python train.py --arch="uvit" --shared_expert=false --patch_size=[16, 4]
Rows from block 3 of a small class-conditioned spectrogram diffusion model, named by matrix and row number. Rows with one number within an expert belong to one neuron, the router's apart. Each number is 128 + 24 x the weight over its row's rms, rounded and kept within 0 to 255. All counts start at 0. Numbers have three digits each.
Before each expert's rows are labels from the 100 clips, of 14976 (inputs lightly noised), where the router gives the expert most weight on average: "responds to" is what is common among them. Only what is clearly more common there than usual is listed. The data: chords played on synthesised instruments. In brackets: how many of the 100.
# router: router (model.blocks.3.mlp.router.weight, 64x128), inputs 0-127
# up: expert up (model.blocks.3.mlp.up, 64x32x128), inputs 0-127
# down: expert down (model.blocks.3.mlp.down, 64x128x32, transposed), outputs 0-127

# expert 32
responds to: the note A# (73); root: A# (40); saw pad (34)
router.32:152134162119126137126098137135164115110101140119175123124120164123086135100122120098113102128093111117129142137105112141110182094130130165120175135137147167156133127119121129097130151152180170092118111144189156134121168121128090087118118102132090125154117082142094126135106177129119132127090106147106116152159117139138151105117097135135172135125157153115112109129117151109191118145176
up.0:111106125129152158179102146125118106121159128156104130112153111108097143135077088147111148084086123106145136162129133128176146162132110143131201144150179120123149141132124149136107147139149114133089128132120146091115113120128144172111111111115105119148179142134127120142111121132117146119155127097122132127156153189131150101127128163150123115159136146124127146176137089089165152159070
down.0:107136157087124133132150122088148134116116110157133136151105126135131145123130123092157079099120129132150144127147142149147119097113093099110098097079129119115099110110173120093148139149154135128173141114142129123099199122124129131129144133174124093109093188140119109131135130126129148166147126112131090112115093123136157120131153102136142145125156117080120094101143118111069072114191
up.1:124124140129170117115084095127129150120122168154078095113147129142111153123108087133146104082137152068138121106132165094142145130092135140162166144132145105104121146112135105151131129158136088114146099126126156119156122136129110154087102098120104105128109142162121123126091163098103116159131114120127112117179136136084172103094100145176109146144108085108108134172094130120154158115111
down.1:131097103077138147189158150136128123093149091148167127125104128134146129121184118105113135100137154136138155185140145089143132115120100118114078119112138161064132094154109159142152123112155125141089185111141159101108158107144142133128119101121116129128131117099134140106126124098122149155117111129142127138117164135152097148154154114094163116090145120102138160074121134160124122092107
up.2:153122108127134116069104171145174144140129139136146107146128156141106102090099151135167147121118156138103143125138143140091149153099143165163134129096126130161096113106118140125142113165108156127145132128157147145177145128139127138075098110115139158122120129177119117163148177159116102144117121120106101125122147126089117102153085067144163112131148121130111173106135108120163148079163
down.2:101155120110129145135120125187185137127160160131155158108108134126137122110175161140142102078124130133141130117156164097137103109141144132124115156141126118128150142174171175143151130084095129103101089098100138141136151103183137100113119110149111167122101155128153092138099121126124127115111089113106144130162161132085108126143087119166131103138095158124143085079146124137126119125116
up.3:122116119164144060122112144076100118116143123100103148142074134134130130136074181111135107093102161122143100144153148133134149133138139186122157112111149150135146154114140107089133132159130134082132166153144124150104136123121122145129114118126118140151090124166157113142164108145114138114145153097145088127165161147111083099116076132135150071133128129134145135150144109129140168114163
down.3:126152137099118123120154134104123171141139160106112143080102142123111120101162103123125142122130159103156163166123165176163122111144078149136153127120101094093118146151118147159166150135130129117095155128135122133135147124102145081111110079142090092101151169108119116153165160152156165131119141135154076126131110070100159147136136119094141114121111151116115163128128089121140162131165
up.4:146146141114135102130098087121107156118152135108083107117158101151099126164107143087155106106131142092168118115140127143126126120085132173144133188134131094093097149108118137133101141151124114108163087148100134120138122100098110109115127123127121147098142105117175117099129110115139156147186130114141108115193100083099162108118129125114147159165117095093144118161090154121140162133122
down.4:123095125102131147143163152123157123128096149147150131131129154106152130116139111123163076155145148140129135126134112091134119125137111123139107087088147133093150090113141129124124138131138128127066195079156081129142140149165142185113106134132155094159129139155083116093128148131132148122082145131139128158110142156186108152132144107136133113107128174169103151128185120132114140095124
up.5:139117134135128098136075161094148181122096146087108110135157122142133096142118102147137099107127151123116147103131136144119103140074182124141100105166097098122093118150126135132125120169120150079160111117114175161133135122085124092072113146117158128109113134165121077104130139120102115139116120129093127102146133140083131121122108147139121139152107102095097125151122162142144165078146
down.5:103118117081114130111132123147178113156161131148126130129134107097102118127139109124135075101123115106098131110181111117111137129149136120116139095098151161089147113127140122126144104090160116123044128089156142128114112133154121149124152129150129143114135114128171150168152151135138172154104164166169139133175109120114134115119122121090139059082137167109115111114125126145148138104161
up.6:137130099129150130184108093151150117156119163086145158163149142107107104159096132123146108094099141113115107125141118142081108155115140103150129142169107169110146129140145147135137134161114148103112130095111142118112112052130168139145158145107137139149126142139116118144107136118175144177127126127120119068173144138149100160114160172130121114133121140102102128116130152171114070100125
down.6:146160130113126196164101131120141134142138118129153149092101151119106152145106111118121172166125135128113122142077143158104128117114154091118088131144103139116160117119091156136094138123139150073113127134139139080149142113143116123153158151094160131137127140131089132160098126130174094138120097123104119081146152161119110150082148153143068164147138143109133134096113150171135167147131
up.7:164108159125181132115100157144132114089126142171138112133144120114138120108078140107141112115091134119105111110125109152155161152149145174148175197109158115124106072117104118131084131159151129099143131140144124137159156110115145147170093107134159114158125159153120127115149128130122145134146123109127092146105102151150141101129099148157133103114119158157137139161130070095172159138113
down.7:127165149120127160141126120139179112132126147159123114088121090131111127087146123122140077102110099132098162135117137150136114125136137112097119124114127132117125125158175177161161147128141140093135121129167108111120168102147144101111135126149095109146142168165085132178153180124109152144073104155161092104154121129121155129108127095130138112133133190109139110106162109134138126123187
up.8:089168128145141143117132145145168077109128128130135129100152123142106150111105125104121169105065137126120115159155151145137158113142101170138137128127162151141176150124125138110130076104150099146130150134157135083172136110160101169117111104140107123146143119168124118154135145126148131126113139136153104115135171189102128123077098100127139135169187127115132160109122087093130150131116
down.8:125108103147125073147117137127121131064093106124130140128129181157166115153165115144109132125141134101155091114128161108141127082110142104148123172158081096104116113099128165147139162142155142125160126122105156114133128123095107119132092076131125125127087102138103135064127109093111131135149132108107138102147135128111112127129131136157110146121075086121097124085130163178134103109131
up.9:164133155119122151107124119153138120167059165166130116160159144116111155130143138123135121123119163137105086130113162137082169137092143136088110151156126192079116085135135123136146164129094151112139121161104122104158125127121118104103132109118144149145138134148102107182154143136153124182150077115128098089143145126130131139153151165130120147152116108129101134085132129129147146089119
down.9:157138132153122174148143143134123135126078119139127129091133117124123132143157140105097190165158128151088102156064155146147115126096133104129081146152143160089154074143130128132146156137124143110144118156093100098146124130155124086126159126065143131132124144134135168127120096101162129131108084128140158160120159130145118124148148120105136185141115085114143133092111121129162143125105
up.10:126140186120137121145103114113115151128098144134134170112121168127121129190146144132117110113105128149143086142102108135099151136105139184149125155181134169094136155136125079100124161124113136106061163109150138131124133126131116130138110124119141145105137134121119082146106165153117152152175124093118081102139127153136124154122154109111133144143107141095147081123121069133116161142084
down.10:161142155152108172096154126102121135157070116143098104098127116150165167138157093114090142168151151102133124143112116147135106127119117117119119124135115143093114120116121100177172132127141121168125124128121092127161134141090100106126128116138156115126118089141107168125165167149152132105134114153119116133107107104106180145096170155052107117137126151102108148183111131117119115107147
up.11:160130130164107144150115107157130112097124104117171137104097121105110122147128160069110113104120140123131110070121116126122126077132099135133155100103079140130125135149094131101097133123122103146162154118142132123130112163152149107155156125123110102142138095110093162185106156146085129134153150102147103111146113118076122117099148107180098092124163091119141112171158149132164111125133
down.11:130081133124136137126122145130142113107142178126121126175118109135135103127127125136123083151137156116092148102158127085140123155120164181141153102098115126146102208124115123140171144135141151117108108113118115109147150122148087068113111133179119114112136100139121158114131148142151146133141098144103091121115138138124159120127098130152156078093165186089127100126091122096130150153136

# expert 25
responds to: block (54); clarinet-like (48)
router.25:122144131113122129117102091143138156133119129126163143097112138152123155087162103107115122129161088097172143152065097080141132099143074120114129132101116076126128101103161109148154094107092086127112152109115150128108150126112107144147119146166141137131139138132113092151113098095152103114124118171144175137131080087163113139139159131154152119111099130117176143123141154149122107153156
up.2:145145137143122129143125119156118127170112114135127107160101114123116078180163157148127105124150154136110144140133107119107109144121139136133118147139076103103121085171136129133151142135102130151135139091120149163073129154129165119106138142098149129103096158146153144098121113078116162171109109109111141171138135091125114158185165110110128125118097100117121115126130198135134095110186
down.2:099120169134103112177115121097152117087109137105143138119197147146135130130163136107132090153128125109126157119121143135133109102121157127130131133165120120145106174110176169122172140128165173079167121143119124104127140107105123100151107093188109145122154085105089121146132160112087109106146165156163106104159135148106131135111131121141115169162157136137134122123147122133134121163108
up.3:123134093185168102112135139088135131156124100127100132163116059116123125130069074161121139096109117117141091098114133117134125145096147116115147100119148103134164138114098117114093160157140097148131140118132130137112129102111127150092090150112114109149094108147179130143145093126149106119073116082120162129141141145143158106097088164113149101100110112145112142116104145139128155110137
down.3:132096094161136118111116123122162122139152105102120139130124115154153127101159113103062104134121165162153144201114117126106110157118112112100148108115122119159112170136130166126162116106156140097121145172128143130093088111112116109080108130151132114092133075112115135126165149138096163125123104165117128141143125117119137138128189144102121133138150161102094169102101152132167108109147
up.4:163128105125119113111125146114122128149118147113157082179141129106131130151109131121160101101110163144104144088142119131123153135081143174116148135145120102102107149093108125127116199158118162152113110133133139122136164168107124088122115150090089136147145095156134138093115136165112125135118101118134071138119135116143180162110121131116180169146100124161104086131132167110113162102124
down.4:143128074113121127126161127088126152129114183131114097141129148076134123137130121100173114132142159114142147100144154180143144128154112163167164100108119150154100137119160112128119117128078126136076134133132152160088078161113097161101104101133150148104119154124125092163113115140150173125127155110135096117163095106128163118148130106143095102113121173144124118132125168136133144145160
up.5:121116143118199133119115100078151136153144104131124133142151127095116143130060104129141147119157136079112105118160137141137139118146121088147101126099163102128142139145124127109129095147160102130124103114095130149154096108083107168125148098136115132157087112157174125148147115134187119175095155115138126114101139126123143137108086146135118106156128142146119139164062125136129162147157
down.5:131089122171158113088122145136141151109142115121082156124127133166161115124118103139098122133133144126141132140153114099150109143141125149117131147117122129148116227111085152158138127140125072194133147124080148124165106112110117118100073106136138100133103088140138153084138139139101122110118091109125129126121155128118129135096078137116148096151130178116110157140115122117154139099145
up.6:146167131128177144089138118109113117145077136174145112100174150082136123132155148130138131160086109158147124160112121156162124120132107096115144171141124106104122126140111098083118173126100100135119110168100122115160096178129099129111111091119158100108132130172129143144156130104167125179124135070146131142107129135109096096143136115157120112133107110167123140107094137124109115098130
down.6:132131163124143158133117148102116137154130130161123140140095107120127115148103129109118165151146159106098144132143128130117117105115136109110122134148146115134151204125076123119153157114114161089124134165099130108146085133144145111092130107057087106124122161136130124109144127137139121147151135096128131142106150137122110117142123132143107134196109115143136179108093078136107207183138
up.7:136133138109155130140091125108120159115163120166087100119135114110073146138088083114152103120133147105129113130120163119164148148094164107140146117132175098144151150142086105110119158139163081134133097132134153117136101115132092161073122108134090101101105145152142122120096147086145109162109144110109111144145128154110159133107096154163107136113135121170112121199109123111153138133138
down.7:152100140097118104157152153129119126116132116151101143130098124156147122132128093109118121106122154115128141151127110122117101116101124125097121131087127162074129180111082145138146150103201064176114163123136163073143121117122082107100106117133118098106111103135141128085132189112123150149122121117132128133112158118127123135114120124102161107107161110097096131081135107150162149101132
up.8:160085113162143148098114160103130169137159118139170116144150083111094134137095118136125196117126144097092156090149098152120140144122143093169160149108156117109153165094111114100147158175178134134153101148142148121128157118108130132135129157117143154154132102117138137131102119163119121141146139098125147155104180188104134137123105115125156105151106139139121143144118105132161159114110
down.8:093142136100121178109123103111160144131149148148134164105141149122100128114122170085140113104096163106134130112154119107122148132114163105111141174136120144152119181117135131108123125138143120149152131137101137107103133107172105115060122144150163157078111129111142135148053148123111115131157108144114101119162148125115175116094126117158111143115130155102160097108110136125154089140184
up.9:142101146128171103120097155111105159109155124144121156115110119110132116133098081139107104090113136119103130147113160129159125161103136134147155147133147130113150169101099101097120134194116094131141122149124169163140130134096116145096116113131086115157059142170152139107132141146174134137098136083140125134138145127104135189121091146162140114155128124151139157105078113104157128105148
down.9:149100118108134107115112131142124128152178100131125156108102100142120124118095104098103132077105158108125129187139119127111151153111128172078117117094129137127098164124065137124118101154152108153117167147119179127110139099100116129098134152110121104116106116127143120128163150143111149167167115123121087069137145130122127162109154145107123127116121149054129149114105115137165134135169
up.10:110103123135143071092134157092122149121124125132127147119114114121146123177077080115117164106111099117100119119137145155177126153090112118124106121140144106109157123138101084151131079139120135153120099149085128111139088134104128164106081135122082157112100128148165155114117109143160083123121177139127103101125157169142137150127122174102139079159127117154132111128127134131143140089112
down.10:124092098141090125086109152096129111142156114135080142141150080144153150122110125120179089139128128120113128109128132126167142113158101163121160092120160118105130176124146137102154159138118123164132132097104137115117124132116114129098100122137103093149069078172117141114179084093136139135159145112102121102131149116113097126161141142125135097149109152150093099130153154153145142167161
up.11:133111138168182147127132161132174122128155117141119117112112057097129147105079105125096134104124130101145145109147125127160128130134111135136143179102144102105139141114106150138074174144158124120106108135101144107141132114110165140155100150123105122160093159123147151099155082123174132128111100102138122163142131145119188100102123146144129095128103142116136124126102138078174158108110
down.11:122116107151143161114142105058133124142095159141109117137171120132144142128139154102130094150126133126149139149128100119123124166113099113122141094129158127137104187103152105124129132160154159161158171150097106141111124130098139146091113177140153090134157116102111136103133124159107146113148135128121128143138121146167199133145190149124129143147148191139137143166140122076119111127154
up.12:102130127160149089114120132148125143123150133142131082166124138139102133143090142133135122116110172089154131112154159120107131149121154169173166128105149108125113142132082144129110108154127100137120132107121105084163118093153102184099117113128136155139096151154150133141129136133153101162140157083186109120152123106096146096084098159160123133128129113134102142151119150122170149083182
down.12:097123113123172145099146161128160129158192125140101158134113123128119136118109119122136091132075182113159141143135133109131104134132134145110135137080138113088150210117092149123134148137138099146113175114097135126149114121171136117077074127144144105112146131124120124084094113127119121098081096133125149172113164134129115139104103124138150086139144148151125130122135105134165157106136
up.13:153109131151176128104126101125120160124119109166096142121146119088155065121132109149169158105120121141099098110117103136129144154135166125130143151138134145104167136149128074133098090137102136127117144138079142167175103135102123157120095139127154161114139158186152110118148141123133178159090143109098131129132166163154149123168127126134159140124082124116098157126098099140115100110130
down.13:164126118114171153117159130138120130154140129140097138138122142101182077159144136162146138101131127099138093146120107120129147149124133139132127150149147131136108109130116073130136094133112098164137153138105166154127118159124130107143116099062121106098121129132155103099144125095104133156154148123143130152069160135150088098166124111104136117110102086145123132139126066148082193115146

# expert 61
responds to: the note G (73); string section-like (30); clarinet-like (27)
router.61:137122133132097146127079120150120135114159151118186128105112136156113150084151128105135124120149085105151147154095087074133140153149097127113148096100114099123114113110155110147154086125127098151091181138154143085114157114134112131145110161160135140156137149083097119120095121101115125128138104167157150144119110096178136145123161104168162136125091125138170141127155145127130108148158
up.2:122116100127144120147121139111144106166145123123116127151150141128132155144080131144110165110117152102142118138163096107117136156146122144145171119165165147150158187129135116142150104124129141145106143123164122104121127103128148173101170109124109159162169114183113125142105149160093101137154151102136117109163188185127133115099123116171106121159145145140153179159118096110140164155117
down.2:118100152126120131112141131068116137095075096165130137145154125137115101122088130063104129124159125168107157091126123143163131094102112133097123148131122106127088145129151151091157157150136163119200108151145159120076158122110131104101105115136100113091133136147134121103119135148126128143140153120106115154126126127122151109148152076134140139144151112098129128088109133133078094148169
up.3:138126138174120092106103181111165125142099157091143068121134138120122138133087109144120118134152148129099140077139118129105136153063148161141119120103069094143103167085129173141128175177125127134124140093163127123133149124124114103079114147130135148142086108152138127128117158144117116141105123106134106137158125134134112099097108121157156123143125120129104112132125174140132156078149
down.3:153134107092118163103153125129142129177171159112094128138092131095122141114128157091136136085106167170124127156128149137145137140129119161083131112139159180144148155175140147131133117119083169134103122144132141134113124133163134081085150157126100145113103123109137122164136124128154155108115119144106119154162172098114158124176113141095163081100124149141127100109117172134163136123136
up.4:137138149128153077116100175092112115113179140137121131141113166130148113140098179129165116111109143125121095151142127120137139154146137179103153128127144137150139163095141122094121150156113139091117170145142131170133155113136137158122089118122117154151115174147153111128165115147109137142174141083138080135133154152112110135156100115145129094131106122155170127114147064099120174119153
down.4:118154171119139148122170142125140144144121164125153122106131137122144102129185078126094135127088132075164140172099135156133088122096098123146124137121074111132117122189124117164154124129121115152091132112104121137127153133100101091117106091148118113111146151112092129146135158155130137102098127119149085127109114085105207140118160126119132108134105142115139157153117115089108145135145
up.5:097115129118139082112156136114147142113127121118137172139097144153148106161085091098139150095092156134128121131170152123111128130089160130116093113080147126122139161120114115122138085155113187137113179139113137111125085104121105174095123142130099176115111117142167121110137128167149092119146154114164138133158144146117107123129099142126137145169185098151127148088104106137134149107153
down.5:133112117158113127087127174104135153133176141089123148097133131124150092108124136142127154139122111133125147140085151158125106136149092166136158132139132092152138211166135161096141128136121145144136121154127130125110099136091133095119083103145079108121101112146099110112169107113121126134147152090120117130128179074115113111146139121134146094150090156149099128127141123149149155160182
up.6:154089126139166165138088157136104096119153150192145109137133158111124145130077137144111156104119144124127125127135116106168150177138117161132181192108151119136111137108106130137108107157138111129124138139115152103144137122120144156145135136130125130162149148146152150099103106122149125152163140108103124176109104179137154138143114139164146101167123149116165181170116101082155145131129
down.6:109156152098148171152142100140148126148112173175113119137136093138142136120152142124157062078114103141132154111118129119142123114093084129123084107104139142120130125131169116122139156152115129158157110106122140136144193125152148125111144151120128088151113176128141116153132153134111156151120104105123153125113128120146150122129111072144158130161132129101141056130166091118080111120160
up.7:151141143130109139120114191096159138138115160107134149126108136114127133149099112152098165126125152151119178115138083143115121166129134130118136101107119128169147204083103113095145137149113128137100157120196147147118144138124105103129159166135135125154110095115126141144122170188129128089106141100134136158129159160121106150095072112119118113148155113146131153084120136126105144122141
down.7:113183120141151156099142111110174094172172137104113118156114100108106112112137174164106130087090124122158102162141134154131098105135115130114182141162163120150097165140159147131133110126122157122132097137117153150117121156111126112141116155131121166103105126130126134177153160101122164173140128109114110104143113121086160093119136142117133112150129183091131101158102139120122144151166
up.8:136093111137174137123087121114114167103134159134116151143115138108088132121114082151140146107132152115120100115147122091126156164107151123173118108091134101141145154107121104101165124198109100160128141105164148119167112130120118158103149125137090114168120133147120141139121159168138108159128131063134109160111169132107131158107114104162161140121137101182123152141114084115119156139135
down.8:150110097107115132140120112116133107112177115112128159129104137118137131107145124128085140097084149170160151184147117131144126128089104136096099118126119166137127181123136164120155128148133114156126147146135192087084133112108121096122134143163096135120089081079163146109152153132132144137163124090134153099136162128111102123150127136090182117114141097114118110080106132150127129121152
up.9:166152137150137116081089138149112129156165140176145088164103156118124134102065142173141169140136152143103137107161124148086139156130145171138129113112122137190086127142088120133139096100116128143117121121167155153161134138145129141081117140124103141151101160127130112167133182140131094140138123123102105141102138148113160135148100139116140081140128116112140126122127107102142152103172
down.9:081129140117140165134159157133156127093136169139152140137148121136163133156158153103160123107124114124158117115112147093158112079104111119116127143133137145145169142170178143126160135147087138163127093097106137095108135118179092131110096131123128165152105143156109131101104113105143122098129119103116146153137195105117146128145116124189117099152105163127154086100161141140146131148115
up.10:095141124134133101167073147129115149108140162117138151133102130103113127153086097126117133131121121125113108128140101129101104192131145142118094126142145127161195132129129128120121129123124127127085140146150134130140073141153100155088107157147123153146167137089167091119103120159113139102153109099159160156134161166150103138119112100144130162168122102150152093120116082107121170161095
down.10:148137170117092100104153127065126101140125127153131143138103121113133125142117112136129156106074141121138102139142128161157089071133124156124114138119130136133143175132117122082148159142115106190129146118148112122126163145095085104115121135144081143138077107143099124129118157166153123113156169085131089122113141114095168127138160167110147102143115124110136098129113136122152141178162
up.11:127142131113097137121149111152109084133133129134174175135133134132133069182185180118140158130100097139121121156118106123100107136157138100137150145140107152148126123153163093097134102114126123167133160123150078121100134102105143135162169124095170134124145129133133144142143106099127177136146111120172140131102140109130118172188166110120130141114143122147127124111162135146115072148147
down.11:120116152099122152193147121135158133130124126132129075137167104144112139137153131121122070149178150112132156107099141098113049106138130112149112141135129138102095094119122168133142156081150139070110107132120119129125114112145132130145136113136143119113143118103120109170136125088116144128128122133117134148172062119118127134116139136120103146130173108135137144150111176127128144143051
up.12:121165079138112102110139094125077111131128111173183123133109141131100158127158158116153126142071086129144102154095150130108179160106117120099179135118098161113118101144120103108110128131122120166089136151127091081127118136167115153149090153095137134153124149110131145136107111103141115177126116101167110111094124081145153110137150119157162145127116136144120109123145150126135099119143
down.12:130134116141145172163140107138146116114109129157131088128169089119158103148161140151106103134182115083120129128116110107115076141106122123179133129152121131108099081131137132136142118127121133092115127149068156117104096152107118145153137096075144124116124133113150134137161102098114167161144144106116170118139085125133099092150148121134074124142123106143137172147093114153093167150101
up.13:143094113106157153113155106127155144102147129190111105119100166091126159110100134185112154151138094131205083122118146138143156121103134169115153105120103114172148104109083111138100134142130101130121132127102108148149120129125119154128141151128084124098113107135165164100121143134099117152155132072127097144149147139146141114160087150158130126087135137151131120135135080130137141150118
down.13:108121142127091141111101107125143148133149083086170130111130101172106124125086163135134125138161124148163171137131099120108075125118091140123114134101121104137098145140112156131145103119145159087119106117165122103101133069136177144140131155135119134131087145072131145159124136148158107119132121110103111106137081126091106175081142141111136128146197118107121149131103152129111110142133

# expert 62
responds to: clipping (63); text has "clipped" (61); text has "noise" (56); saw pad (34)
router.62:158126176132146129124086160125091133133165118149107159161118121138095113138107139128133174132105102089109112101152112148131141153105152100133112110137134121088133153118110102144099122147093170148147138123142117138158117115136167131149159128075115115144136166123150168100100117161155094170129141104126098153067136140132116137135098148143121123118070134173118167100128092110168140112174
up.3:157120165140142111125100157170127077113154139162179084126140170098181138114087148125154142135112151143077134120159135131140159126143135156081159145147122136134088123141137136150142096086137147127139170135121136143150159114146149160141078108104128129141100190114113111160143139092125119122175139120122113155104115165149160139157138129139124092123096163132167125136142111114113141124133
down.3:104174186124118172093135161143163115145158165127138107134129101128141125109141161113175087102096112116119126136123131104148119114131135133115130125114136102148144140190186122126148102132109129161139121106092126139143163128159145123116095148125124122143141167161087138143117117083121110127128079153129097144087122103110170148140136122155110103155111191132175108159142113099106121152154
up.4:116162115128141108150140098142085111129148107152133182135086116143108113158168157134140141140114105104140109153127139116103123135172155097154182153151152147117151138160155095129121103108139123152105143117159054088124124094142158185191159115100127127149166151117113148105115116109121142132126160139171125123111127102144132143147149130105145144110136120142134139125181130140132077154143
down.4:126153123110096173148147098163153122137143141107121086131126090122166127151182137127130084118174124150134129134094102131113031134143103123111114116131127177135112089133154130136146105094110115129093115110135155136099119121140097131143141152169130146134112107089134128175151137109142162115124116128117153121164093088114132129139145149113114088115155142107148092153113164150119128168091
up.5:138111135107141097115097140092115119128156138131110136102156102069133114128118074101162159112101113113086126111173117139154117139124114087086113109145130116109177129160108074132144107149104113176146138156068147114151081129114114121092076146125098131153122138142153154114126137129169119117108161127116122116133175155128162143134126166121173082161106127144121125133146138109121126119114
down.5:130122135121103146108115131087127097137147147139092121151129108128170163128130116126146115132101123091136133135172101118165161112121095075090116082133137138085170234110148112142152125136124137181136145124097142101134133139113111112100102148145101086151105087132131167094149131123125118120146144138109153116105160132113146123145131153106151090140095110131110105141148120114105136123173
up.6:085132089098144168113147121070149114145122126168090105131104129090151149096140134173144121106135121132173097131138133154152143147105120136081140089131130127111121114136143136113114129147126136154138126156103149146154114148157067139114084119137080096122146099133139155116166117159106107143138138101127114121095149157137139091103067135130117115108099155133114122136094110062145144096152
down.6:103143142110045143141087143130100142109139131096126148106087107176109200117116113082150114149142154119130169137135117118133125106129088096106107100113101116124133143133140139164122140138110164091129111120165123077110145085133144125129147142161130111149127148105105121136118123135157086098128104166140124111115085080087105178085145129131097145153145135124118130142131150121132105135135
up.7:121129164139102134099095143095137135104142135125116190124158137097125104132136094139109144104098122140142123150147107159088113141129118149124129120112139145166171160131126089088125128166106136129133143154116191139107110133087089133079106157126113175142109123161124075125131156172144146110123142088118093123094175152094134140143122125138183131156129130119115120077132075135131142116123
down.7:136164136108097147102122099088155099134161149125123152133112162096129136143149118160130129095094109096164105126141138171119109083150114100129146130141106133140135179113171134117137133133120147142121115133153176127117142142091078107147139135163099130111073107145107118155150165144145145141158153106111102077130133112075148114127151160132109113133095126097115076107116136143117139161189
up.8:126123150139137103107148123134155161119086146094092169142150127099091130119134101136128118146133130130143100105126113092125145137092138091156116140144132113130142172124103132110126137147091133110109116094138134103162105122105142123108146116113136142117149086168173072126084159167117134199123161100086123087107135121109116115120135115123186143134148152138074150177120099131116121113078
down.8:124123095090129126133090073133139128102139118140149164140114173127158135121170090144100097139147165154122148096178084115104119134130111105156091118119100122131129112109129121118141133121149107137103158124150146096093139117131101131130152113153127124105135079055178127096103160158125126141121147122168166109116093143122094127107164123124153134111139106117095104094098145147078106113156
up.9:110111114111141134129118097108149125096161142142092160123175090123124118141129118119119135083111167085141141130186126127120081147128147132142181145111182131096179173138117114132102113129161112152111160142097084094140136102147099159135083105127129150138125131140130104099118123117125141115155162098190136133130156108101184099124123149130156151166125133122115135165119094113144123137112
down.9:124098145129150103129153122083131124117122153167109151139171143123134140111143127105134131150110155100171124131159123099140124104109149092142138140103136103108176188107129121093148137137190087163157176125083064107148144155129110140104098137140152110118143119130100113074124139141090135121125148124172131142121151161158179107110133130145155162133112142151112147138158103114127101107146
up.10:108142130132104141170097162112134140105115090087140123159121098159085116159093123131127138109134166114123152128140117145131043128135142123116081120096131127111109123124150176152130110130161167113149128054159119120141136076132094128157125128146144122138149120126134109146121086121129125076163128126167170141115128092095114147123107117108093149137157096132134152161118125103166147126150
down.10:137159104118111140172183120120139083112125150158133101127096112092134117142172140163140130129131128116150103162124146148112053130133177075137135122149153121105117075106136133086118136109131181104138149115110112140128118167135112129148135138084161133109126115123119104147153148102107182132091163141154171138125123129146112099156140129127133147116105064127148142133149107138124163112107
up.11:157133135142164172120121133149111164125115122131129119173118140116129124086138160146106114145129164118155131120108082120098149145132169126174171153123114142121103094109142149113097130114139124069133128122158116138153202117165175130162172120124204108134149137125138109125117143132103122174126099112108129158075116107116109110115130118151113134090116144104135166140091103116108120112146
down.11:149080148126079129096111138117118109124133128138072146147108095151165147117140123125173084110144137144099134097134132094173085107157093126112151112103152132101121154111169131110160146150119120185165123109144164104103145123120112126119139124154098102147078097164125144089156089086131146137183127132121142127103147102122111127159155116106153116125118124138094091130158145146137122144150
up.12:172101121163152174090115134123160124144155126145158126144185095081116151093115102142077169103125137127124150129129107144114133159132105116142176160089142124137146150103112117111098168170165088154163122133137144116131154109097130115137118170111150129158082125151143145134100101149151147114110102079140150181129156148130159137102121127139158108154122123097139120112100141126154118115125
down.12:143126110127151181089115090115143122186172150122104141138144116130110149109109162114112120108068134114139141148151097111108154173102129102092140123108125150140108194102150113132118108174136132166165129157094156129116143119124145093081133194160142112109119120086140144136123124148106128128151101139130132117145131133137195120119130140121128115124132132098151100149115128103145085121170
up.13:085131102078157150119109149072111131155138120156105126176105130115119117130142135165137145098129130130161130114141118142139147169124135121095135112134129112099155088087149138119098113142128122145132123153130119155163110092154127142120113126130105126140162109170140179120150130159098077127144165099148128122092168147133134147140065161106116121141096103140142148112109115056136183110150
down.13:120158137107073155145122116130132135111138141116143130108090108152152154130201133092127090139196148138126146159105118109135016108127111081128104108128120122113127107143165136142158137120137144119125145117124117104093146109139109125129134144147152126120117132085111107139123115109132133112126106159161142127128076078109129151116201136127113147129134128123144116132123156157109100143123
up.14:150114151093111112079144107161084142114119145165123109122132141126159183119153141110162103173097093131130089142082163128142206137119097118114165155127105120119128117122143081110109138128097119134105123166102132117138114171110159146156109127108140135100110119119166146120121118108138128190103112110114125119115113106158145137122160137139186144103107111130143128099154145128096101093131
down.14:152137114125153201115151101120167107140125147161149134111103131083181095109173131131108126103160135136097105150135111134126090125111136120133151119148154132135163141148156105108149126170125136154123148160087140131095116171125070100110132098099119128102115151119141141106146127107133171155140120117117147136099127124158140080158182134132124119120082128123114121121089106164125148166178